Weights of a small text-conditioned image flow-matching model.
Model: 13.9M parameters, 32-pixel images, arch unet, text encoder width 256, text encoder layers 12, activation silu, widths [64, 128, 192].
Training: adamw at rate 0.0016, 16000 steps, batches of 128.
Data: trained on made-up road signs on poles, 245000 training examples.
Rows from block 8 of the text encoder, named by matrix and row number. Rows with one number belong to one neuron. Each number is 500 + 25 x the weight over its row's rms, rounded and kept within 0 to 999. All counts start at 0. Numbers have three digits each. After the name is the row's rms in percent of the matrix's.
# fc1: MLP up (text_encoder.blocks.8.mlp.fc1.weight, 1024x256), inputs 0-255
# fc2: MLP down (text_encoder.blocks.8.mlp.fc2.weight, 256x1024, transposed), outputs 0-255
fc1.408 076:459489500500500486485501524526511535495500496527497488478514516546499510495465502558582489519528460521517517469503502492489482535456502453561454510496463512513490509505472561475491472535455465530472479489485511524519523529524547510487472518517485453495510489485489514474483461519500480487486451520518483540526494518491486506481519470477493518454509473514490533489491512480443505491530501457519468493529528519481513502498475457517537537492540514480505490462530492509527455502512502507515469516496487506503510471531533494506487518449497453515548481508533539516472501476507559518480525484486481476508451507485486446482495478491481498467494530498487452503512495460556514510494535518533506504541514491464501505476540494477505511511498488508549542547511497500478508498514526
fc2.408 102:523511522508512495508542504476574505442491519497503524540526475486489511514525486448481524486471502506485471507513513477519513480510523530480525517495503516477504492493497496508508493515515516478508501504518488499484487491463466506487537509476516512484513539498520610513491524512459518477534516513448499502521508487504498529506478531508514478505497503496495485513488489515500526492494562513493526513485494491512520503480571512462481448455471505512449466522508490479465534510495494495441528496493512509530465518470465527489475488507498541495473506505481481466488459503477459497518499533507500496496511512496503503505490522513521525521504422386530521476488535501467526490522465483478482500473502483511483494492479496526445508462531486489480481484588481501505483490478500
fc1.410 300:449514500553490502501515450556493512506487527552484524491541469558463495537509490514516512515517505496507523471502503481486441507544403530501466478487451506499496526520438523524511546513505490511574500493504491529510530534521508510508454518486498500517475503535504495511484495495512499519487474505513532530417509492521495508512495516490458496460484493522486511506493508510512491507510491582508466527508526509498486496497513482485483519503538514486483508489532497498479492487505475463510486490471558530495485488505508497521494502498450484504523507540455500461557494497501519495505497498485515528495490514497520465492511507475529494492498500508491483456515534564554514522506548585501483536505485498494510503498499502537499518519501512483520508480493497509499512438489510
fc2.410 318:499501499503500497501498500501500503504502500499499501499501500501499499501501497500504500501500500504503505499499501500498500501500215500505501500500500500499500500502502501499501500505499496509499502499501499503500505501499501500500499500499497500500501503500499498501499502499501499500500499500507500499286502503500496499500499500499500500500497501499500500502501499501500500503502500597501499501502500499499499497505501496500501503572500499502500502501501499499501501498498498500499500500499497502497500501499502498497499501495500499501500500505500501499503501501500503500501501499501501500504500498497502499499501501499500497499500500500499497499501500573501499501501502582510498501501501497501502499498500499500501501502498501575500501502499499502501500500499503
fc1.411 079:458490504498499488480501523529508535489500496531497495476515524552502512493466499554572490514525462518520514469506504496491483533459502458564456509498461514515492505507470557473496472534453469527465481492484511519515523532531548512484471520519488452495507493489488511472491467517501480490488451515517484544527497514493492503482521475474488516457506472518496533490492506480437505491527502458516467491528530525481518502495477450511539536499547512479503495464531496503528457500506505513513470514496488506502514471532536489510489521455502452510551480505536540521471497475510559522478527484489481483512458501482489445481500479491477500471494529506491450504512494462558512510489537517533509505545512492467496506476541492474499507510499490512551544545507499499483508495520523
fc2.411 105:522512523510512494509540506475574508442491521494504525542526471487489511512526487445485521487471502505487471506515514481517512481510521527482525514497507515477502494491499496508509495519514517476507501502519487498484488489461469509486537503476516514482512541502517610512489527510462520479534516514450500500520510488502498528504478527507518478502499504496497483514490486516504522491494563512493528512485492491510517504480571514462479446456472509511451464523505491480467536508496491496443527497493511509530464517469463530490472488506495542496473504506480483469488462500478457497518500530505504495496508509496503502506492524514521527519505421385531521472489534503468526491522469481476481500473504484508481494492480498525446504461532486488481482485587479499503481490478499
fc1.413 006:475574501481487489510516506519477516519480477490510512482485460524525490498521475500487499475488481510545507498459491564455499500483504515521478505480543501473487498518515505509500490529534512525465499511483551533457537529517465541477491474484463471462456514499502489500495481463503462491518481473497526497508466499535526496538500491497498504531475514483510467487535483517487495494528470457510458505534513467507494476479467481544487497447518474508525517519466455488460511497548469452505525500435455479478491500539537506499487504489469525529478543542502497500517544531497510488528526481510520480539477474489557490524486510492533504477493529496456486490493498500534473474507550508577484449527482506456484500483501521466477488535535462495521480526507502482510520510516513
fc2.413 005:517509471498488512482516516493498507514509533545433478486507525509515542493498534510488490478498495464511469514476441467516480501516483496505492463452496531468505500484512473526508486458508503512489478519519538516509502516505461490493503520523483479513486480529485536510504512519473492441468507473468476476492501466513500514521522526552520459502458500521543488560491512487461554559505533488499485523496514533468496512527502484511507479469494519500480538515485521451500502502533525501522508479488517496537525486503489489535492447513527538528565488460497460532513498469543468517490487541553510498481464505517523541547490517538493457506510489491484519527533469473547504493538517463506534505512487496516487499535510499516484473517515465503473475431508521543536496471462464
fc1.415 225:447509503553491505504512456561495510503495527549488526493545471563469493536512490511513510518516504494507528474510512479488445506541403525497464479484458504499502528525436528519512550513509492510571502485497499530511528534512507514511454518488499504513472504533501493510479495494509501518488483510516528527417510483523494516504500507489456497456483497519487510499489512506505490504512489582504461516504525512498486492497513483483490517503541517487491504497534498502479496486509474466512490486472553532495485489513502498524492506499452480507529507538463500460557497495496521499501493501486515527495489514495523467493509505468531497497501499508495479457518531563558512509503547592500482533505483500502508500498500497537496522519500511489518502483493494505499507426488511
fc2.415 314:499501499503500497501498500500500503504502500499499502499501499500499499501500497501504500501500500503502505499499501501499500501500215500504501501500501500500500500502502501499501500505499496508499501500500499504501505500499500500500499500499497500500501504500500499501499501499501498500501499499507500500286501503500496499500500501499501500500497501500500500502502500500499500502503500597502499501502500500499500497505500496500501504573500499502500502500501499499502501498498498499499500501500497502497499501499500498497499501496500499501501500505499501498503500501500503500501501500502501500504500498497502498499501500499500497498501500500499497499501500573501499501500502582509498501501500497501502500497500499500502500502499501575501502502499499502501500500499503
fc1.417 008:465535432512453472518505557507523519522496490515458493487502501508499491490516472513545489531516475501519526505501496490518481520488516495533515506522510450483480487505562488477491542548494475554454496525535516565471504507488472506494488487512476532483464517476520483495544500504539489531533494499548509509547483495503464467512467501521514510490450514505475505531480488491489493500517508557516476511508525478446470486538511461525511499482480475522509521491516476484494543507552508505494515503460482516507450542493485454467477482476510469503482488544454519519493503497490514527472526482514531495536449502491543490473516479476500487481504516495459491480506459503491517544543513518563492491485505500514520499504453473517498513518508526505521515540460494518506487501480575
fc2.417 006:500512503498489508530473465489486474484516533456492484519494500484449517478471518505455495497514518487466468492490524450554513471514516515491496496496462508527496524523497486514482484474502516432470507515526496483523459500511517523523538493521497517441489516475524564530457483500489536488525519515482510522524556494514516535514508529535513507537502478533535475479491496506534516474482502471488534510511504540504537563415494500475508511528497506482492478499509524506499534480553511492480503495528511455544516520466500480527477481533487503516472538458553486530490516465540501525540520501526472493464529487473502531510474500549514514520500521497543488498491555481479515470508476530514475571522518501499494501519500516495478484460503466470506456461513496505495520468477490
fc1.418 011:438520496521483496509486497505490542512490494500472511447505523483464509506517489504526504517477476514532536521483480488507481517485478473527490454513433441513467498521502510504527520513521488534489472546501510581507560536498487488538464472481464539464476543501473486510506512492508476512527476488560490503504519507493513466453470520492497512482485494508506499520490489491507514504482499530513481526515505526475530436544502464478493489465505473513509541512533429477520520516513474500501521520455475511488481518476522493471491463491493440484515503541524497474481508543517510500490545480507495454503487513453535469488479529477501471480527489497487486461504467476486522496548516495573472513498510468488501496530497457463502520507497499477488477513462493484483533468476525
fc2.418 023:502504498501502501501495503496494499507506506489501506504500488491495497498495500501505500495508503510497501498499497502508511501497181501501512499510505506503509506499506504502497496511508499512501505488501498497502506502501497504501501502505496497498501505498509497497498503497500498496508504502498504491278507504499499503501502509493503502499496498498500499499509499499498499497499499539504500502504499493494499503499501496495510513511491504495505506501502518497494502501500499502495504507504490496497497497501492505494498504493509517498490502496503496500503496500493500493496500505502502498511498500496494501506494495510504499499498495505501500508503505513510499491509497509513502498499503497506507504501500495505502494507499502496493501507505494506506503509502488
fc1.419 209:506498476571504493493478474533503550501498492476510483472541540518504480478473499518487457492530499455491484478472492525501464506480516488501512512494508515522484514499521536531524529537483474567481521494535492523517543549506476518509513494525507523452513504503492482492440483511554515522525457519501482498543507494479443508473478520430505507457467482519460494469508474485532514507456454521487502511511504508511518510508505492508442514534502519498502486466526504515486536496503516473480468508471475519490482463476514486477499471472490494477497517573461513503508491441528522479517509504517529539500533513462537510506465516515498510455484498522467490490503500522497531480527541498555508527476508447494529528470542459484506524518475521478498500500505513460496542500461520
fc2.419 209:525487492526493506451449508526475457468516518523509510499485476534511479493480511487455499489536424494434522522476459520534501507467489488486519506461492511564527553466517497525511515486473462495470512483500539475521516516506468550533515521514490479493521497511491411475518440509506507496546519522477507490484545513512483516455491527494529534464459451475488497488511520482518522480502496524506516490514480506559532514485528520511488541496516483463528485492519519556485503511470516500488472497504507481509524472508534491458539500494518518475472496489533543497494490487510517512486486534529522524472510525473508510487473539540535534509510483533486484500508503499532527477468500520469512507492502483454513530499531516479507522494468535503473494493495526503518511558485458
fc1.421 007:486532492545486492555503539496491551518512492449464510509496498456475496550511505512552499498509496496521522505476490514490494489490544488554526472482470485471493512517497530490551548517486475534536535530521465553493473492532524494446479492516456467495472512499507516491492517493472512480492511505555522489528505523487486493481478497491503508509473512521480455519557520530480462531485511487501452553529480476483475472519509477512488491473498487514526515475503470498492536499516507483505478509476493536501478464481491485479453495481488453491516516525480542468525548525537506514515510484525497489562514483482491444509508497466480479454504546513446480481523483532551524517529517503515459497465502496461524489488508485483480489516537492533510527543526487466508499472484540
fc2.421 005:504486480475510483485482465539504507459529508509519511503534488508525467483511495497482497469480497558482477493498514499497501503459489513457475538485513484526513468502508471495491507519492464496500460512511532494469486492511484480439509466504504468489553463468534505445526476536469497485517506507471538515516500514495499527529503475516491516495532525464498525477527526504496443482506486491516539495445473501542511514482501521539544493513562513526459470485487494493491490554488494517514493503525494486489474501505531531485516524496511481531496491489501546501488464498447551539461462497498486521436495514488480492480496492525472515534519451513495541517486488469432499455478469513454537506532486466514501526475512521514498487502522474467491540493542564505457548520540512
fc1.424 007:465505501518437494524518518545520518514489463450444530479545464497470509521476507496561464500526535506479523517499517493513501501519507498506505468507491500497511478522556541503523524525501490559475465503526505548511498514528472511508511502506477533433476531518474480517506443495508514490510481525519484478541518487495464483514477503493525552497517469472519528453465506529503480498535473478479486509483483495519510504490476474496498539517518502512524507509502479477506515478539519472485485553448471544459463507474511520499497530439496475528552513545484505523501554528494501503514515481517509495516483458463558464504518501484489500478528483476466484463513522492536521569502519508524461482505486504503547480508487467538509516507497525528496508519503477475517519485506519
fc2.424 005:537507480486528519514463486499487494496504509524526464488478494476515531474458524530449488500454496530510528503492476466483539553539504492478496513530533521521508486542522455483442482498494467461455497475514549526523496506522482522465502538535576498532521506490513462525514515539502493468471483530462489462499524467477545493506488538519488507517471473495507477495517497488492451492481503498520510501535543508490482508470472469526481476483487511455486522525489518507499536516487476497538488523498518500462525465516502517488495493451558485474498514478473495469514517501499512466525505496504535516485538521506485501523493536519493482526488523514468518496530483518494486464512511510456506446492510520483535527494490501487552558452461502520463497461532508532456472552493507
fc1.427 084:460491507501508485485506529524510530499501499531496494473520524548494513493461496553566488515527462522517522461499509484478475541451496453553450504493462511511485509502482558474492470538453469528465493496482518519514520532524546516487472515520487462494509499483487515467483466525496481484484445511519479536523493511487491499487518470476493512457505475514493534493492511482453507491524500457520466488530535522479513502499478445510539533497536513472502488460532502502530464500508500503508476518496492506502500467534527493510488521450499446504556488503534538517473494482510561529480522480495481479519462507478492449479495480495475501473494524494492454504513493464558510508494536518532507503551511490459500502473539497477502504514503485504557546547509493503478515490518521
fc2.427 110:515512520509505496511542503477574513441491513497506525534516477484486512507528488448484519483474501508488468512519512485517512475511524526477531515490503510472504498495493493506510495523510517474510499503519488503479485489464477506488535511480516519484510540502510611510486522508456519480536513518445498507522500485509494525501478529506515479505496501495499486517486488513502528493495565515495524512483493491513517502476572514466480451455474506508454468525509485480468533514503495495443529502498506504530464515472464527489469489502496536499478510508479479473487459502473461499514504534508499490496504512494504499502494525518516526521508419383529523475493538505467527489519467484476482501474499485505485487494479498522439503460535488491479482481588481501506479486478501
fc1.429 232:447509503552491504504511455559495510506494527551486525492544470563469493537512489511513510516517502493505528475507512481488443504539401527496466479484456504500502526524437526517514550513506492509572502487498498530510529532512505513510454516489498505513473503534503494509482495493507501517489481508516526527417508485523495515506498507489456495458483498519486509498489513506506490503510488585506463516507526510500487490497512483484490516504542516485490503497533498504481497486511474465512489488474555531496483486512503497523493507498452479506527509541462498460559496495499519498500495499488514525495489512496523467494508505468532497499501500507495479456517533564558510513503548590501483535506480501501507502497501498536495522520501512487520503482494496505500509427489512
fc2.429 316:499501499503500497501498500500500504504502499499499502499501500500499499501501497500505500501500501503502505500499501500499500501500214500504501501500501500499500500501503501500501500505499497509498502500500499503501505501499500500500500500499497500500501503500499498501499502499501499500500499500506500499288501503500497499501499500499500500500497501499501500502501499501500500503503500597502499500502500500499499497505500497500501503573500499502500502501501499499502501499499498500499500500500498502497500501499501498496499501495500499501501500506501501499502501500500503500501500500500501500504501498497502498500501500499500497499500500500499498500501499572501499501501502583510499500501500497501502500498500499500501500502499501575501501502499499502501500500499503
fc1.430 088:533491482502493465518470526477522551556526515479450535501519491515508463483495489492521480503505462473507550479462511509542494490481520464518508475484460470512507489526505516503483504596483503549528534471521463563532527542498508546517484519495496558482491550466474475528491487468506511523517487483529496498533501504541478470465482491460531528487504505512472480499504478482501496483513496491488492479527500501503486513511493433532505527460494524494522503522502496523472534450475455447484495532488451470484474500471512494476495474480467511476498484520508518469513534511507505457480526505511536492535472505491527463515481522497485509458510521493498470500501495534514508540514509460597505536522503478468504505505502514487490499513495502506501478502484498468503498489471542
fc2.430 144:479515491513492465510481540495511493506493527477470516496525510533516504473506564514447510439530504508482490454480497512492494490521549480477476445491483479487469507460491480497524528493469557455488491493503468522498483532501509495512520496520584543547438513486473492523486484473527546553514523485466490495531479543525481485476500479503502522479554519532469505470488483524495497464506514471518485511476521484496489524497497460513494531499484511516490474490481506484509499491485494499495500507477475473528444495498508535506488524514464516485525523472501465502520492502502467496495502474458507490517498466622428486554475534508505522509482520526489505502511509503509453521491525472504506468518515541497509501518511492522514523515463489511475490473470515458511507497507512
fc1.432 007:458529459489470520558479486463507541464495532480479513505477479491443495527502480501509519500470515553480475517492505509491488507487534488508429458519476462502470515527519489507493508514516480564494506475449495563482557499495509507485474481500471529471525503456545472497516510474502503472481479486506539521532499502489486468503516468508482508512483510485457479517509483496502467502475482529545485524509489462510479476468464479546512545490491502484503515509457462494498502470479473501524460495463475498512497517523518507491486502478508464513520526570448494466483500485512524535503517484527510515483468487529517516528492512505484477482481501489541489500496510484532492528511527522581479499456466466496497492475478478560524489519500546529483475508518509491495508465461545
fc2.432 006:472491501514497510487544499488493501491459468515489502484493479514488475494504453457553536444499517586506463520518518491493503504523530465495494497453491513460481512499468507483482480490513504514465470517471525489469458467508485478494462488505500488532474498493491505507557547447459548535474482547515481472524494465502422540485498495506490501478461517503474520489488515492484512508521516510524463479499506530483479534506496511497534497478553505506564544480494494471524475492539500515541513522493511510494481509514487473545529514483501494555553531472509464507467502473477483518483466511480527471498501480519480498484484491478532480519519489538528525528488554481481444533510485508469504490508473509463466454470481538517479510499494540489506503485490479491508499482465522
fc1.435 007:464540545509461499560532539516472525502521462466493530519487476523473504489466476498505434475499513523489505515502541497459471509514543485530525497528502514521480485518520486502534492512523486498466480553464485527481500507515499521496444450486449545465461535490483494498542473481492465530498467490563476500537472492504473482498459510487490497465478496522515497480474472547505474482506505549540479521520475502486476524522523471494485512509554510478504528523471493487461531494485500495493497498473518540462453516510508532487482465486482499499508495559508484470507532486507493521475495553519513472512489456492508488474507467508523484445502463515465473486488501512490484491540500519553448518481509500518501498480464467474512490517498514482484500499485510473473539490454527
fc2.435 005:497529514448534504464495507494498477482488530552503502472514517483544519450477530498471468457495436502445501493479498477530511457473490492514490513504524536486507517508474474530442477484522499512482481494512549474535475504521497490480520488527518518534540475527516515483513496485455496508503511515479487528492502470473497514528508499491487483523472470513483546498511507484451487535522535510490519539507498519492510552484471488512509445493517481478488469541482514553496491534469511490518542496511488499510513453544524502542500526472473497504467476508483561519455487490503444486473489521497517565502468510510476537502511537496490465502500507520507553499501459487515529476494434487463536485483514529476530479515508500493479507478486515480537520498504516571521501533535497
fc1.437 007:498484507524478454537511527526493543488488474481475482517484488497451523501515497518531475503502456482494495462487492494488487533513505479497554512461448457491467503500519506510496499566527467539465522479446491490549520522565513486463484532494497502465518522497518507485494470504485500471517503503482502527539489483528493515474517497483485514487507480503506502509516470518533500530531498489509522470522491494431473501485517477503498470503533531500513535504503483484488461459529505529492492534476537518506517479562504492463494503461516487480529497488533500515513481497546531526492544450485472521535467508489536445493487458529516493476515514493485419485488471468517472483520504502574515483517481488475549459490475528487448515520477500533513535528511490497480467482503505
fc2.437 007:487487519500525514495525518499582490418479510504512541495530507480522549483496487486472499480459491529510461495520519484520510490468507522500501514520482510481501480493498480500500491516486534445508487504509483467511509487487493485496538495484504538461529536500493567487469515496448520462529501511467495511503492501509500541481517500526533465494498502478488509499486513484512494468496583515507532505477497499510506501476540525509510465505461524525487448517535483494483520529514486505432499516505519522527497495484478524484475519483506525491457483513511489511487476505493478497506492529485493513495530498500479495486503524495486541505493392380504549495490520514476539517497484490488502485506509501514468508490510483494452497478544496507471489461572482484499475483487514
fc1.439 231:514477479507505495536484481538485532532540480476445477507483529466459524512484513509534470526509509479498549475448494525478465538468518476536498475500530500477488521489517487528517522556467486494464469481465510511503562540537502492508509494507475517481481491499474533486486483521515471505491450496539474530512473492489515465544512517483475474522509520504527479525490523483475503528488481527498514519497472492492490517488506503471503542471526473511476545555552498476474469461492466463529525511516487478492468518470481467502498512510473452485526528519451473531535471528511493522523524537544519464481522482507527489487486478526462463505488520477491521504511516454505505477489541468506512467527475515486547532521543493485469465541489511536469502553494490530522481506493491
fc2.439 170:498485492495506534532483487522474513524515499503464396505485518479483572517497534518483503511525519413491507474470511516495472502494539500500481461502509491464493500489503486514503504510476506442479494511502505508512518501528510504505496499519487529477442429498475504488486480514514492500474484501512499502526484489506579472510507493489479437509543508562502494523471571494487511487473494542493508503498487504498486512482488501498508523478511496498507525503517503481478479481520485482582496504519489480499470505490495478520495528511482470478521533496485447515521492515496484506519518535545515488393500475513517496498481459500477485503493520498495510496532517483512521492498508478489530494508496586497512545582527521503470491529484494531487490505500506500518489485504491
fc1.441 213:495469535480515517506461459532472507516490484530512494462494488549480485494494451500480520523522507534467498510521487541500466498534532507486449526513527470513472474489512479517543497545494507487475490483536474530494549467509451500462436484508519549468516504530508470495467526481528505522496524532510503480526475476511518460513515473474554521490521516467521468485533473476495536501473471451502514534499474524497490466498521449535510517454504530495455492472487495479522486486516454527456479537538478529493475481467465529493503504476532490495523520517518494504544519507515495500496520480482518485534517486459544492478524489483493523498513472514511447479508466509493532492487557458529464526510495495516544503457514505504508532511498485528496557527528472478511520499505478
fc2.441 195:496480607473515573528502461538476485495475482541508497500479486528473487481502475494498521529519514504469483491512495515507458481520525509473463515499520489520480488488498474519525514506476538455484463492520455507496517482507473495487453508528527525465490492527494478506466489477535566541494532539484508501520486486514557509484509473486523512489562514513500483464504505488503530433453460477490513535465487507495469482476503496503517512465495521504490483459490476487505484478510491523500500513542515504484441498490476541519506520519537500507521535496526487503545526487510463498516510484451510487484507488494532496479502477475502592501497506510526473470501485517503537481489536473487478532503501545519517496473511520498486518499482474530492517550508462440496524492513490
fc1.442 086:543475500541494488525474525460455523511517508451438505509553465476462501511487501514542502536481480511519512512460519510503539495496487491526525476467453482502451513505514549504516534525502495554455489513504481540498527533460477503492471547501467495493479524492500483504492499507513480499492490511512462512520476490520477498528485518479509500506512493495521527513501489533493529496532504527550488485512509482510498488560512417486487515458469478483531523503513460492470472493507494477504464502497477422512494479513520458497460496483453497502511511480453501529557490511512533487478498501485515484527509484496522482471518485478511469505502502490457476522516503447501522539496490461545450539494507454489504521511521490522493481502506540433502487524504462491454520516473482
fc2.442 155:473510501527476489477481502520496496458440497491513458488492486488503532515510619517479495483494500485541429515503500493503499496520485491514500495494515501492517499511503506509494505439550540495507467502493517496469465474531507482497489492487524492537467472499531484486493479481496495513511505513456521543479400468500489492510513488516535506507508484489523505482490512516533496511501487528508494516486483491490535544498462510494423444483513518487496538508511483500507490531561568516535494496521474511647528489512523510522466481508500484512505481498506488497496489514501508498488490525504486481487485538550473514503521488529501489483517546533487530496488516475483507534515488497481500504490483493503503483521477494503480483472516510476500500488495508476509477495461504
fc1.448 375:517520506535491506489519532533487481484523509455522496459494470479517523527499523477510499539535473491517551517496493500501526478475492452530486466523516515526504527506542465530486524492529518497459522473494521534511528481520481507478509472452507482471476544518498491524471523474524514481495521513527519463505535531533507463474516506483527483459472459472505468473494500529545532466501470515520476470491469457532485519485465479505500530499520453465476459511527519505504537502474539533525454475523516461525459457489528520476470518481511457505529488513538478520527535508527530507518486510494528490536524523460527520489482511530521488471519494505513447450538503498538491507521532541493492467479483502465527537480488464472519469472485476487490477516508479510477473527530545
fc2.448 228:520504506528483499448514530498488463481502499466501497469505497487506505514513505489503519515525458512519528524503509501485525511485513475524491505583514495517482508503514484497492505485518505504476512499513506501513513468524446503493502415473499470495499522505500497496484503496508503482490516497511509443514554535506495482463520496488521492476470445473502504495511493489527510502506498520518495441504495492551496558474493505505497541497528500435488492510512526500508621500467503532498446472505533478514497395495504507466493513490508481514526467507522484518542511512522547499525478495501534519517529514477500510491483510553525493488514489501516474485507502492537485512505513519471499490491482490406499562489504494470534467491490482509493504506504483514497492552556526
fc1.452 009:456550514533474494512511545483489567529468483486463518499484492485444528502504472483528481496491493511514538503489519485478492476509552470544498496491480486473456491521519526463516493542529507526466497506492471521501568507507481496472480487469468543464482537523489485511451488482529488515479501496578521512537488496504484492504521476493506503495483480530458477500500462513506530503517477492513478488509477503501493461536498497503496519517512475486545517503532472513506523490489488492519486505466490536506499523527549503526480478493465479532538516535514507488517538495495495513535507519492479501536490513470533501507521515471502509466511516456479475483516495510491501552534561502574462516482480467494519514524479467476461465531492535511542492512487521489515461467481583
fc2.452 006:498504495507536514493465507494507443472511520511503480525518450533496495477502507492470523478473448504521536467511505505525559541531555503485494520517502472479498515471532509499470521482462488472495545488524526445469498488486507503465503530515518468537516453471478534491547500529503485490499507482469492479526534531488500481484461500522504508509507531474517515460506509526518452461525491461531507505499522500475519496494503524494543506520490493493504508503499522473523457498466463503529528526500491448514466520464481486477574472498509488497490511439474469470482466543489518514487474492492551558459506490513499489505489546516515490524483491475502481538469482475475477447463490537455488441506485536500524509501474496548535517480524471484472496462477494497482496526486484
fc1.454 248:445507500551485503505510457556501511507496529550486530488546471561470493538513486513513508513515499498509531481510516478485437507544405528498464478486451503497497525524440527520514550516504487510570503493496499529510534536515510508510450515488498507513476508527506491510484495495504500517489478508513525523418509489520493514510498512488454496464483501516483507501492513507501489507510490584505463518506525509501489490495511479487487519503542512488489505493527498502480496486511472463509488486465552529496487485514503493518495503496446480506530506539455503459556493500496522497497489502489512528494491511496521468491505506469531496496497499508491479454516530563556508512503544588500481534506481497501507502496498498534498519523502512488515506483493498506496508426489512
fc2.454 318:499501499502500497501498500500500504504502499499499502500501500500499499501501497501505500501500500503502505500499500501499500501500214500505501501500500500499500500502502501500501501506499497509499502500500499503501505501500500500500499500499497500500501503500499498501500502499501499501501499500507500499287501503500497499500499500499500500500497501499501500502501499501500500503503500596502499501503500500499499496505500496500501503572500499502500502501501500499501501498499497499499500500500497502497500501499501498497499501495500499501501499506501501498503501501500503500501501499501501500503500498497502498500501500499500497499500499500499497499502500572501499501501501582510499501500500497501502500498500499500502500502499501574501502502499499502501500499499503
fc1.455 007:497506492491473486532497470516502530498522489492480497463562477484519529545499493500514509485483491530477506507495500489501502498512537507568496457525507500505520457529525496455488513524497472543497517476491544514507523507507476483523494518487479516464457561494488438529471500492503475549486494476543504498509500478521521515478509500514512482503483492490491466501461482492486490521508483479537491498529491485505502484531536464523492527473502479536521475516477472533534490477503506505488490530456483543486488449545482445501482458473500487458523506561516489481531502545481524529529482472521507484537481506491466452461535526467489497475463444527451476505551468501518516515512522517561489482486489477516535495482542472517463473521512530499529523510486506527541508485455540
fc2.455 005:477520522528534518456541559467493466468462516463534478497519489502471506471495535467454508501515516479499502495502523491521500442504532472543465524465508502482484528497460498500487490505506497439490509496527527485492498501534505497534527479508494507455507467491505531528490470537539468517497503504480498484546489504497506509442489481509499453478510473509489491486477525479511520499541493520490525468487526524483474540484503506473481504516438509523547482504473460454480550518482463536481550482492467483498526477469526509536496519497537516542489481496552496495483549451523499494496524501483467522490522491539457489535532513539488505529516488502537528486501495519507480544502489507454521458495484516502521442515444526535479476481531503524492481510473472487534495507487499
fc1.457 012:463533485530443473474487526512527513524498487479452521481535466530470481502504467511520498527490488479525506486482493497483484504488539476575482504515454476512481499499536522473548518505491487567485504511509519576512538520504481523497494510459462551497493546482486476537465486472488475488511489506544521468532492496533455492512488511478561486500493487489506483515498471524493479510498496480533454504524489515509511489525490469513467529527506490538491568510517493515502487499519465478493504470471469527478498483496468473500487500454493485512514461578510544501533502518512532529495489468488498491517503487491523474520530539478505491466494486513488469477477501487513499524522515464588478500489502488468506486470512487504493490534483518512527523500481500490495521498433553
fc2.457 012:516485501479511537507555511466518440483522540478529505512512525473532463480517463449532488509469482496475506539488524490555554473521495520482471511523489484518528487476521478509471503516538502458522457497507503442505451480536529487508532499493506444460542471449517527494525468472456546501485535510479479500505518508496523523494486533550460502515491506518532496501486489508479495479509500509480510516497495502514484535468511539472525504509482503452502509522490502493516459491502503544511461485516463462499516527501521492507520509543484533535475499456491502514475508495482499517448514522508473485470476533509515509459500474481514510521521479512534527525467489500492507481435461497496528546488513525530464515527461516539466466478523512540511476515489502508465506525535458
fc1.458 006:500521498478507439508531494500524539530539487477492495492525467512489496529441493514543503518479515529513492491523524485475484493439541494522501495462441459545501504522486541486505495533525484537487478431471514532458490491497463524529478524474480521501473511478512485493472489507492477530507520503517493499527442475500476469506522518510474516474447492487530501482479534530544502495512476500480493481497509475488512469515523486544505511508490492470471523480504490501517547472520497473434468461476492484476487494495506480490476496464502481530501485505498482479510501516535521500474499494526488494507470481450511484462543497469482555476509534485474473534508507503528481517501561510554498509480496460484541474461508495524428477520497486502516534549487525454500459493472491
fc2.458 005:443478486497517492505519467506479496506480466507530509539490494487529494470501519489487500506517560530544518474517495498514480497533527509458500516537524510519477501479485512481494489497493542456472541548531507473485449493469482511482521481490494486517525506542500500485502493520543499455421531437498528476513516524489528515482507505533515488490502506571477486494515472501461501502452521421481501523484460526491498482480513492504513518539493504560504513457468520473524524499511478539498470482522521482453477529506524477494520513506508474533512474433495508509497505481503470517532499492509482516473494494536481543513480498491520522508491435491539509498495476442497466472511488517476519480522510526533487506508469486498538510464508476499484442473518497487469475478536535
fc1.459 009:442525517501502507514460538535523531539524525482463524485497463509476501528502501512528511481501464496521518496458514499502460499483531515527507459469495489489538502533517527509501532504507464510470498496495468533493505555490428493502516502485473514496526527535499510528514516459519492508508490497573501459556479461543452486544514461512515526493486506488483481511511496519527527492498460524506472522498494490493479457531498464509447548481490496502517536492527459512487506452545493445493493478492483528480485499470480495494499454454517476469512496519478523515526493537502522485519482506469513445513483500508516460491514505493489483475504501544509498455522504540535467524520526484542492485518512465483497490460458475516505501530480498519461514483487494472515529463452553
fc2.459 009:503484526528514504482505465504487467511486485519514488531511517513494535494479493514521503578488515462503488520521542495495480507472476510554468544516521516477481479532471507490535503487489496472499487504541464440497479477487448500515522486510455426445513507461473513512520467490490486461488514551515484521470499547505541523519514522505564463527535478499542450523509529471448530496479528521498508468519489521498542524477462500517512515478507499507481528467495517489493538515517497538521487469492506506526503524493505505454484498501522509520473492506531486495488467458542494483523487525512457546449502493454514513469517464474529521496500490477523490492469479513542549525495518478469522557509486476496457493490532508501502498457502468492510506516542484506506522490523481
fc1.460 011:461530496560520487527525514518510539508520455444475501502529529503465531536530476525583486493502513495504521459476502506481492517496543485527492471495441465501474493542530521521552535526505487567476484485494494563481525522509522509483493496470502496481497518498505484502474514478524475504477476487561496481559505507497445447507469506464527461517488503470504503489494498492509489505522497508530498503509434464461475484537487486495477473488504498480481518507505474482514511486527444475519493515481469536520494461502495482491480485477473487492544527509482505479490525538486512481530481487525512497549513491493536473491487508477477495492511509502449463502505495516493499510549525491588465495473509469499515512490516493504474487527491497496493524538501491477486495496494564
fc2.460 011:515535517497510535468525497516503466407499506499472540540523544502476479491500505444471527457491500519472491494487514496490514465484486529482532556475539500520550483478491528485472516478473501467556491520478499450494475502514453479476522524519503474500497468490470499470498461505497530525546487505457453510487529517480490505495502498509482487484482481497470504470506544508497484510502514487491505480484477508493498547469518519472515485528491525487498466563495535507479513485459458490495517515484542492523491528466519533509569525519527537512469507498516493508481493498515449523484514550531497523483500505505465485470478500528497563518509489506520518504463509497476515461489533513424504487526479527475495503487494533506432514473499520474500498521521491469516501533520469